Rows from block 2 of the decoder of a small masked image model, named by matrix and row number. Rows with one number belong to one neuron. Each number is 128 + 32 x the weight over its row's rms, rounded and kept within 0 to 255. All counts start at 0. Numbers have three digits each. After the name is the row's rms in percent of the matrix's.
After each neuron's rows are labels from the 100 images, of 14976, where the neuron reaches its largest size: "peak at" is the part of the image that holds the peak. Only what is clearly more common there than usual is listed. The data: rendered landscapes of hills, water and sky.
# gate: MLP gate (decoder.2.mlp.gate.weight, 672x256), inputs 0-127
# fc1: MLP up (decoder.2.mlp.fc1.weight, 672x256), inputs 0-127
# fc2: MLP down (decoder.2.mlp.fc2.weight, 256x672, transposed), outputs 0-127

gate.478 085:148145076153092128132165135141160150148138118111093195150206127118138095167140110142141141158103077157075120133091162100131166127085136078172144094130137104139118115078158135135113148122095098181121088169116172122188197182146170100147085110160128103095131129223112117094115098087102087133081119150085142183127142112147166163188185118110079086092125109107099069163169122113148127153125
fc1.478 098:144140135097151114143160140141083129141154076075155122113113144078191130095182160163120081053103128115124067144102166121141161165148088145097182115121111173091146107131133113147096158128141095150150175165080160090170187162095134113114193072136122156147093158096154181108153152095188136156129077106133109083158124076156168167142125084103119117119173107119129095169116147104146156136116
fc2.478 081:182099109112134142121143087175051101127099133090167120089119147137165153116156157157130109098135129093148096145092174150137104134158099158171143115101136173105104081170135084117126193113132076174167155150090181157181143124073171140113201071147142122120110113127185121093172118090152170167133066061130057116141195149105126128148127114155162089152116099151125091146133173097125168183161
peak at: bottom left

gate.607 118:148187153081082158125184118138135132120136155189121132106144105066115082126174121167203085197121071129156143114139150187110136090091154137148194102144126153079133165097191138147114172116123056129087160129134149084094095163091139079149087122130109108185144116090108125110129135076207185047168128120141110175124178141110085140090122111151114136149086144139127132067114068129124133087134
fc1.607 101:118144105119086108160145144139125191156069132141134165088079124174142141137113073102124133151178129113078088081175083071111082112084118116153188142158174078111105130159112116112114116154133092110134098189159091101146115135143153089122140099151141045120134115196138137137144079136102151057039080170160089121134144096112179140162088166096142098195166143084143103139143164144098165156108
fc2.607 116:129120059130053188185080114220129134176141136157094092095160142154163155091155136112130134193122144096115085109095088142105096127111116124159172122128114171123113178089141112156091167154146121185127159137102089143145177182106123138108078151154099091128079077172065181147120148081166178073077076161139099145106124162107071108105079156105130133173127075154140083147162140145145167152152
peak at: top left; middle right

gate.148 051:118073070110170168113129095173074158116145134087093116165131126162178114127094118124130090152125153133096047160119123126093172104106147082127148131094095127109136134120138102158200113117137144083133170158098112150081091204089085123139147146132143092193127095126107126105172125125111085121167130079101123155081177182188058131103062128079129131149160134112100135171071111169127101164104
fc1.148 099:151133127180141165133101131155083125135143099096089134175114198121187162100154173129100161149155140136164152152143128081079170162147100093100056114141118111196096170108135101137151170102092123109158118137107160144124097079115074159092123186156169104131145152110059098091081124125191153165091134168076105210109153136152110151153087115088103167142101122112113153138101118094106098147136
fc2.148 075:193128117149161167115074096159095105148136078071153143158131163125169128099126159104124190163117063092176170154165132099090150181122115077095094142162133119194081136147144058142159198113135156103148080123074130144147141080134090176135127198148178089150179169083084119126102102132176150148112144174103108192114141145138120178163138131089078171151106178070146126156101128109129092126136
peak at: bottom centre

gate.262 115:143165172108155122173103149132105128091087107181130142099108107193107135155126180121091145136156143088116083229090105099160119166068173109099120122154127150194123145186110182109122130136185155115117140138140147127115125135065167115148152111100113132090147135144178098131105155122171119054146116096137064136121080170111127109109075119161102138145112129115136080124083084127147136101090
fc1.262 109:189103123094133115154144089089114170142198131101102114081138095137137113121134148135077108109165143130158136135147149178163156117160096132133028120179186068148127153114090124154115149174127078127125170098158179125136174118145133161158174086152160111106158135191101173112158124081139129115110133115125156142135141117092145148141079178099120155103111141086103120136071064037128084134128
fc2.262 113:144186085154148184129132127117117130068213099090107128069130077115117082121139126139106126094165145126122138129124189178122101117174120102094103158167149135172110068130102124158110110130120140140165081109171108085112170089142140164161134163110127143160146072205150163107167076116122150111137121065132138141120133172120093166113182203122091184121144142073095134192106132117088100147104
peak at: top left

gate.218 113:155116147125115089151075094141081095130120187132134124074147180096140113172188081117120158166077205174074170122126095151059146131114103156113155111189134235061118137149108116162143129181172148127155132134131116089084106138125131110110164205110117125212134182198128104144100110134146155190097121147077136141096117123106124121102141119166120148154154099157123100127141126120130124153061
fc1.218 096:149127103130160132128143130151078124139084112157048125146136123099196085131122151122110118102087125174134107151132097126108142114130097164095074123151134141133074115148147120167088065138135100121083147195120175121133127052084148177180136097111085036120043140173162138059172140157116164070164130128142141086121137080140105138078155144135120151144148179179114161117196192195138168152144
fc2.218 102:136141162119164132195118146121095149080158087175097153167133132102167079164157132188100106094143144148160127183108102099134144105122161180054106156153106136120067154136109092100081084132141103151074126099120109176135144094147144171147104058126076114140051090132162120064141124123105155209135146108138134079123099113120156176080074157072092122098104119191113093102165081139164195151111
peak at: bottom centre

gate.138 068:129102151131118175180175164111117148128137130129120099127129156136102122168157155117118195143174169117118128114113091173132141143099148153100107089123059150136100141090092168120167127134186126122156100113121158128099128131148077149155153159138159200146087156120107156128142110117153174065124130204165080128177152140168182086108076147155132100081157105084193193130103129185167113133127
fc1.138 090:152091055160148140118149127134174140153157139123137138090114100181165116148084105048166130114114068176153161136126111164123133132124119132108148101179081165086143127143100172139089122056192148122115157179105138095067147173104129157135197150155077080046131112097127156152125125118160124192141173105185089145157131092160065118135094169133131140064113152099110120133151093173113160122104
fc2.138 078:169119109108086118084141129153180088178173162132127192068135117125142115153105080082126088130135147224109113130138160186180125131109114155094144107167154138115127089143139172163144098099175155113085116092081135128118163130108157147141169173164079055024125147151088148147102148144175124175143155060156131126122183113138058161155137143139107154076110125069101098081187105122147145125131
peak at: top centre

gate.498 105:130117113124152124131082139081067127151169143081111125153156133153096111146119099171122156154129159084093106129185119143157180095152162089195068135149171068104109159098145121092078183120124117131127152131155119125124162140124154129116177193091151126140064104130128058122169131158165154100061124156067174097159172130104154050112125101108110053134151088160124147141149135118188156130135
fc1.498 111:146180130176151123162148097098107130161095135076069125136049152065207145130150163109047160137143159230122164135143082116084095107127110151111183118104115140192153192134123097112141118142158206128116125199092128106083142168119155165096077128139100078096090115155137145101123099128144123133102157162124170162149116103098107148096099099152111152107090145131123174116074171120186131165114
fc2.498 096:120171075161121180111172132096140105159124106107139135109123085120186087115153149135086149150091080171184122197131144102117132187099098164062152143148142124170133107132111115142124157137159107147127132194089096093165076141117102147131062102157055121149182113168132114118125160142156093126100153177193225122082071130103124109151114103129131152096131176121188134073145139128134113170159
peak at: top left

gate.236 120:075170135175127068149128135085134117111102165161113159088123151077139110114084162139185121098134194081152111121114145092082133125066143125080151102073117096116153172150119111083173148123113158117096076109088151142160123094132134123125130128135148145113114099133124134118118071185126101147128144194199118094095169132114100156130101123179150118166167175097143164056140142153101146180180
fc1.236 096:112172108058162152160158127146090138154150147117138111093123103133135141129137125144157152170066062166108112069119071138195114155137088131135134181142123160157149137130060149153106095116145116160133121187121134056066150152142094112107155141149113156119195128105153146128117121118130143122113142134086157143182135096078140113134098143162187105110112052140100114148139100141133070132083
fc2.236 117:090175152110101184163123119082083134150126100117141137099130183153093182125124076161148123157129151190160159073099164067115141133188093062104152145095108171112141117194107100188094142129112059097077126129098098064104166160140114108175163118117149101153149075147092176116154168131180087132110164120134112093151122133110124124177151114103125129144150058125165107156110130102123109120154
peak at: bottom centre

gate.80 123:160106149164113132144112141087090185105184186166100156130075067192194117167082119119133121163120140146151131176094120061124108109136145120109124092129101077137157104106174200144112129081114102114189124122084101083149123066142099153167166107098178137104206158121093128075120105180073095122113089091106099165132127086089122111107062091163124123172126171112132142169123135137165148147116
fc1.80 105:100149116126130142164154106141115085195138101128136137112204148132096163138160140146182124053103064143125152145123119127170193110162094112093116158109146081117133148147109106124129134140123131133115108078119136171102104095121093172104092154150089135106063116162061097140110175119130204153127201138133107098107139192140153119091195167115093141155132144127119078192050112115143071147076
fc2.80 128:135142160136096101154128093124056084143175086163153188101112121083120188151090152155116125170096128132106147152139127103167105104139132103141117078143091074110085185116125154130131170060135140088119109119084123152181093081077087134126124092082062126094116120163065100126123142133144164131137200113172156123102135161200142105118160149142130110192144161118101138138175127077198137137099
peak at: top left

gate.458 072:110122192120126183071150143084126137138160101135121119094119111154134163126131089178088136119050119172132110114107125145155187132122095149153152109098128163106135161109070167119074103161155111136119102165111134117148132170095081100108231111143181190072110090143142153180139094165132131163146124073143112088121132134121115078144093123115149100140124062131153090099100167163116099138193
fc1.458 101:157102166116214120152170127102118140133173113120053143080133116197128103146107137143097094153154119127115152115166117177140156127040140132117118166128079163199172145111100124158157116167141138111103101129132202186140052113114077123081098085089144148086153112169127108149141100126071093112070060142184092140114162081153157125111098137115170084113095134131117133110102153120124142158138
fc2.458 089:135100182141182107105143153036120154203152104118092102088107094136090139141135142133084077123145139079139194170184070137122149124036134157122132178135085136161144149144131125165137083129127116117091136143134174167127124135117105149112143126104187150095153062141129132153093111145119114122113067159126152120107148071149113126135113120142200091073043097163160161140117133103159150108167
peak at: bottom centre

gate.597 110:205119073158174089128096110126146114116132165090155082121105052110169113110092199170110121105070124166177092155134136147111130100077120150122132145174126094168166115075097214129172136082041149148099143132093171104122119146128118143140101111200130148125136092146084115106092116108192132081122077116171127172103115163141071135080079163131184081178111172119163156079132137176083173139133
fc1.597 106:115162134139139130111141207132095152108154169162109118107088098118156089162122112125105114166139160196113084155109090125130152090081181112098174131096143046116169053120161128162137148097109082114166097113096182106078127157172155142116157199144135088138099132107109096096146125123098141145121171120168125171106128139073110139118091111177162128133107145076148086142190142198130138128128
fc2.597 136:091132152122109139087134131133174111178149104143136122139095147136146123139063066125114139123124197135108086182132098120115164161093197125126146114095180105107096103155148090139072102135125177103128103089166106120159135113179187151113186212162126078129139152142097171122153140120065099170148106099134094100114089094041145094108169100125118141112141160146111108142165134143132146090144
peak at: top left

gate.42 077:114137127086095073143130138161115116133139153147077126138037174173102119173143147103157152171111123118155097124157102140122168106144131163143099153143142076076117168125132112126085100134111125083172154104079087132072208106169163092159152152105105169085138129139146102080159142173195136116166069171091149179143124118125141107079105089095072115143212091120122076157170142095095111125112
fc1.42 104:128082135155137080107103085097144125111103154163148142158109112145094169164096178133133128158118143130136134146108120159109149065169046139121138116135150143221158182077085153132135102068145133118103069147113135125135129131135117168090140129074121149120110129112110138138128122159121143145132160098090132208133102114143140157123126152150140114141097146111129110205216121134133140104165
fc2.42 087:168136122132119115109116107093174106115110138161156166156129141182109082179059137145121064154083088119148111142089106181132099165165095139100145109167113142172154095127056137098137103109146082079135089127139158102161085136136071130088126044161150146120173108091152089170125119103177122108097097127108162189127067172154197165127204140132104138129141157140183128138195076129141179135126
peak at: top left

gate.111 068:136172189081108128116195130134168162097163181132044123082110168147108156185159183115127150131087128057166133141087118122088138088106128127096129083113129143170115171145145145152137115208103114127182095125153103118142110162164111097120164135184192127130143170100107098114103149094118130122108101077131132116154134115113103146126128107088159089144165064171106184103092123151134097127167
fc1.111 094:126138112084169175119198134081130150167138157098149098152143110163146156063160137156106109109154170122101099133073173102081126111105142129155152116153109115096123131131151159089112144139062109098098189120133158175203173213146164161089154098138158184037136161077136153162157090087120156191095125087146145082145142151083129097164145098153081139139177126115072082147197111130129133057125
fc2.111 078:149162095111138182137212121052119112176123146126163145149144115136151153088124116142103132131176111127156104145108146141134112120140179138174154075106137095146119135108134109100087141132072105129123185137155158147172153170139158111130162090155150201039160158097118154164208051089150136130078083064159135100160123141117111076122148126172073149144159092119085137103211053101130173114119
peak at: top centre; top left

gate.415 077:171120064073104181144161114130113145081108108097147101140164123131104165142100122150117133146173130131112124158190084150136076118090131088180092070196108095116115089204093106086156174167093168102119114105120118164129206161100162156138193147172149111121105105127160128132085072141190139145161157130142117104150179099168158075118097139125179129123107160096135142085181137123101171190138
fc1.415 098:081112097173125061174137070131091107181158144130100151087064089117095127139141181137150105075157117144139127140160094158091107200131135152190129200129142116132125152114128061113126141098140116164120125105113110059125186135097156089055123115152123159162141111138198131206113083098202144106053154111138162102096166106105130105126113163183136135124154152145086119146105135137125123123132
fc2.415 087:113092125130167097158133108170096129185143120131081135066068100086123082175131226178150153095111113151171119149157117176108107202131111120181171219123152152134130057125143093130074144097147120133068143132110151082118156135129123071149152075138146156120153108114135109189127138117161120101092158102155167099090154132129132080144129152099148146148169167135124094135141127122134082060143
peak at: top left

gate.579 056:149109137143065094082170101106165147100134173145130168108129110187086128155196143166093149144136167126076110188157079133068162122102189090158120124103130127135102171170084169111108154125105133118138118075062138182095194065145120157131160080116213136114131144147135151135081126166166155131098152134104081164176126140146147142115128134141163145156146082081128126149183140106104052128107
fc1.579 107:059147141119081085191128130156099126128118123144186150130129128112211146060123135117127158131115118140147113092150175148170142125160116102085088189167188117133134130146147140152137115097169090158174156187115126083155149147070121144079129131115110120203114111070139074144144131079094168110064110152088097100061101064155093114164139129070136102095132177220194096087162140146169143097109
fc2.579 080:075173165104077099143114082127065137126102160149172137126115150110149152073133082122135126099139165105138119103157171123127142123169151152134089205160170095171120136117126141120117080107161135169133128168086115131117136152049148148114131122086133092192101084070111083100166123122097144167114157143075106114075104091122082152120078155116119109131083141255159125094119154103186160106149
peak at: bottom centre